Weights of a small audio frame classifier: arch transformer, 15400 steps.
Rows from block 9 of a small audio frame classifier, named by matrix and row number. Rows with one number belong to one neuron. Each number is 500 + 25 x the weight over its row's rms, rounded and kept within 0 to 999. All counts start at 0. Numbers have three digits each.
After each neuron's rows are labels from the 100 clips, of 14976, where the neuron reaches its largest size: "strongest on" is what is common among them. Only what is clearly more common there than usual is listed. The data: tunes sung on syllables by a formant synthesiser. In brackets: how many of the 100, against the usual share in percent.
# gate: MLP gate (model.blocks.9.mlp.gate.weight, 1024x256), inputs 104-155
# fc1: MLP up (model.blocks.9.mlp.fc1.weight, 1024x256), inputs 104-155
# fc2: MLP down (model.blocks.9.mlp.fc2.weight, 256x1024, transposed), outputs 104-155

gate.198:512485469481461515501490489531523496543469482503491503564510480533515544468467457526480494503497496536486480476498536549476478511527493512469463502476456483
fc1.198:514517479487453496525480473532499469520484475503552488503495527441514469510492564524512495493495506496473495525482523487507505499505497484552478482504499517
fc2.198:527496492449516506509485500505496499479472527478489503517495512478460507501467520527529522543485476498515496476516489510517476517534493518511492555513501505
strongest on: vowel: /e/ (100 vs 16.6); muffled (low-pass) (29 vs 12)

gate.374:497510509503495483501478549501505484461505523483505497498499452466469462498507493457454557524551544482499541480549446504445486465489452500499528517498513492
fc1.374:496478507490468518522536504491501480501507502506518509482509492492497471500530501503520482473490527463481486548489485495445503485494487528523475493482507564
fc2.374:524478467481517495487493461525544487505577483467503490477530504523495520469490476490499504492469501512463516462548516508529446476559485514494525522472455501
strongest on: vowel: /i/ (93 vs 17.1)

gate.517:506494521516487486500533527477525460506492511457517495543466479478524490514492511521499498522499479534467499510507517481504471509467490520502558478452516512
fc1.517:508478523493504452497477528489450499512529490523492442531496485513455466514527480509503482524496497507511504506517497487493490548483473511502557504487534501
fc2.517:468487501503446473495519497496493515519492500487474485470474486483568497468485506524493489467530491541459493539504477497494490483531482522470487491519496472
strongest on: vowel: /u/ (100 vs 16.6); consonant: /ʃ/ (95 vs 12.4)

gate.479:502524494499517528501520493484485511486509503475494511545508505478515514518526481493454533503480490510499519527485524543491497489512523497494531523518477466
fc1.479:513475523519474501511534523504497515499517517536547452530514486536539505527456541525532539482515504549485454448534500519552501517489469463518527459495505491
fc2.479:490521503506525484511492518474488554568481538500513488479521508502511477466515498523470502510476508495536486520467514440528537529547507462540494493506472499
strongest on: vowel: /i/ (96 vs 17.1); consonant: /ʃ/ (82 vs 12.4)

gate.306:533512462494482500508477490509504498477518524452479539529492503508501487529487479517486485498484511564528516498499489496461524465550491480484497506479518542
fc1.306:484505516496469490528501488474457477452488487520497494477538526495535544514495445488521501456474498506493532552501512510500455497526496519521500509441494512
fc2.306:485544489503488494485507491498480462500500486493519560487513523479529500474467511472465513535504503549491516499551540455480532478537457494502498465524526527
strongest on: vowel: /o/ (99 vs 16.5); consonant: none (37 vs 12.4)

gate.88:443527480522522506492539511494559454493487493512515486491481542536507556486524455517511542522553494461556513480519513492535513489450549497516497496496551486
fc1.88:502543487480486525511481536504487499502508520467494506465485563494460529554521476510495494450478485488472537472460474553491541471474534448502497524527529479
fc2.88:507515497491490506492493493493500473491502515508471495534523489506488534465534518507521497515501530515512492500483495512505488487538477496508432495510437476
strongest on: vowel: /e/ (74 vs 16.6); consonant: /ʃ/ (49 vs 12.4); clipping (32 vs 8)

gate.135:473524509458473512496518481507482513500468513524476497530503491465543451514504519464532463510535479498438478508444509512548536474493474523492535529551471478
fc1.135:513505479482469502500537492500492500482481513488479512533478514495548478475528451534505463513445495461478502484482475522486474513495490484506482482527513507
fc2.135:483485498457519560510496478552473536497540524493510464479548472516518477520463483478458498517460526523523487456523534533490498530500504519509447536480519568
strongest on: vowel: /e/ (98 vs 16.6); muffled (low-pass) (57 vs 12)

gate.111:489523442485537521526519511530459514469522545519493533503508461456506496455508480513469475497507531529541511494545539515543521511496462511504465508495499512
fc1.111:505527533468462493465530515512536495468497432440472506505501532479486538489501547462495466513499518512477482565484482441487478467507546487477498509497504496
fc2.111:511488513498473478495554482528522515484541541487475504485501530509549511488500505511474512518487524497475496550503518510444479525483556516534489509538466531
strongest on: vowel: /i/ (93 vs 17.1); consonant: /l/ (38 vs 12.5)

gate.444:525546508524509474472458475474503485519484527463550474470507476484503489523512526490493449490526483499513489509510525476558546513521505485525576501459506496
fc1.444:467521493507459515493488485469477483501492513524510522514478522523553498511478517519472491466488527492508484492483515528512515477525474557489482486548473511
fc2.444:526511500479473540485508531507506474515519514480494464521493488490522487526512444502491457466483505523505506507520560456483497477479487537523476489531516489
strongest on: vowel: /u/ (72 vs 16.6); consonant: /t/ (53 vs 13.1); clipping (31 vs 8)

gate.26:544490493517503556529464507495540505448520500508510514485539503516514542524499415457527504537523459522496499488482512541471542473532473520523481514532483514
fc1.26:471482529502520507499507535491523507485526517499489488497456467501514469485485513470485514479430533501506507551501490472508510461454497499541527492480510464
fc2.26:496483549471515451519529495494464519499437516540512513471504536530507495461522499537537490505506484507418528511450527504545472485489484500505516510526496520
strongest on: vowel: /e/ (100 vs 16.6); consonant: /ʃ/ (66 vs 12.4); thin (high-pass) (30 vs 11.8)

gate.220:494496518491488518490497554476539424510529501500462507491447502492500494506497523514501492470516481505468481486538531458502506475474526497503562459521505508
fc1.220:463481492527524486516529528500481500491467478467530472535491505521510472523494537503503475481492481526484528505529516495506498525452455401419523513537490494
fc2.220:512493485515483485489466499487475545475553453506518470531452489520518492498486496453487485509481498456466537512478512501473482481512483491523514486533535557
strongest on: vowel: /i/ (83 vs 17.1)

gate.712:543494481489515512504508514489470491499494539549485516519501483496519480483512490532524534480501488548485519467480474468485475487499514499479491503490532485
fc1.712:506535529494491482522522446489511517485508515528498454505491489494511523485487502533560522488494535527502538491509498514513502514553537515474466490488440489
fc2.712:531473478509471493474483468492508515463478513521520504481457496488535526480530465481512492478469495508438516534477499479479501457452493501504465510489505541
strongest on: vowel: /o/ (50 vs 16.5); vowel: /u/ (42 vs 16.6); clipping (39 vs 8)

gate.311:531440514522496545492480516499488540518503502506481478493482500478542502534518511499463501467459476524506526460545535514500526479472511497491496495490486520
fc1.311:541503494471495474505494470510507496569504500521524444487563454506490536482495452492489515493492497527482474483459464525500485515477492461516476512458501517
fc2.311:498483502491491497496491508535523516519511497503485490544528520538484503525523540536499473503495486510511525454508530464511449447497527527510496533495504489
strongest on: vowel: /i/ (94 vs 17.1); consonant: /t/ (34 vs 13.1)

gate.754:514506494476473484503457502514528485483522466516482497453473495493482513461515516543438475524479496512483507537504494492498485534516495515491482492513521472
fc1.754:478509472527546520510481529523509521516494501566488506500486467481545510500461532492520478494513508483519487515522505528521503499455471513534509497459492476
fc2.754:525506485495499497541545483500504485462483461515494490477459540514488493522509463514507499513540513514542539513502494484493485475523505449504490515531496485
strongest on: vowel: /i/ (63 vs 17.1); muffled (low-pass) (54 vs 12)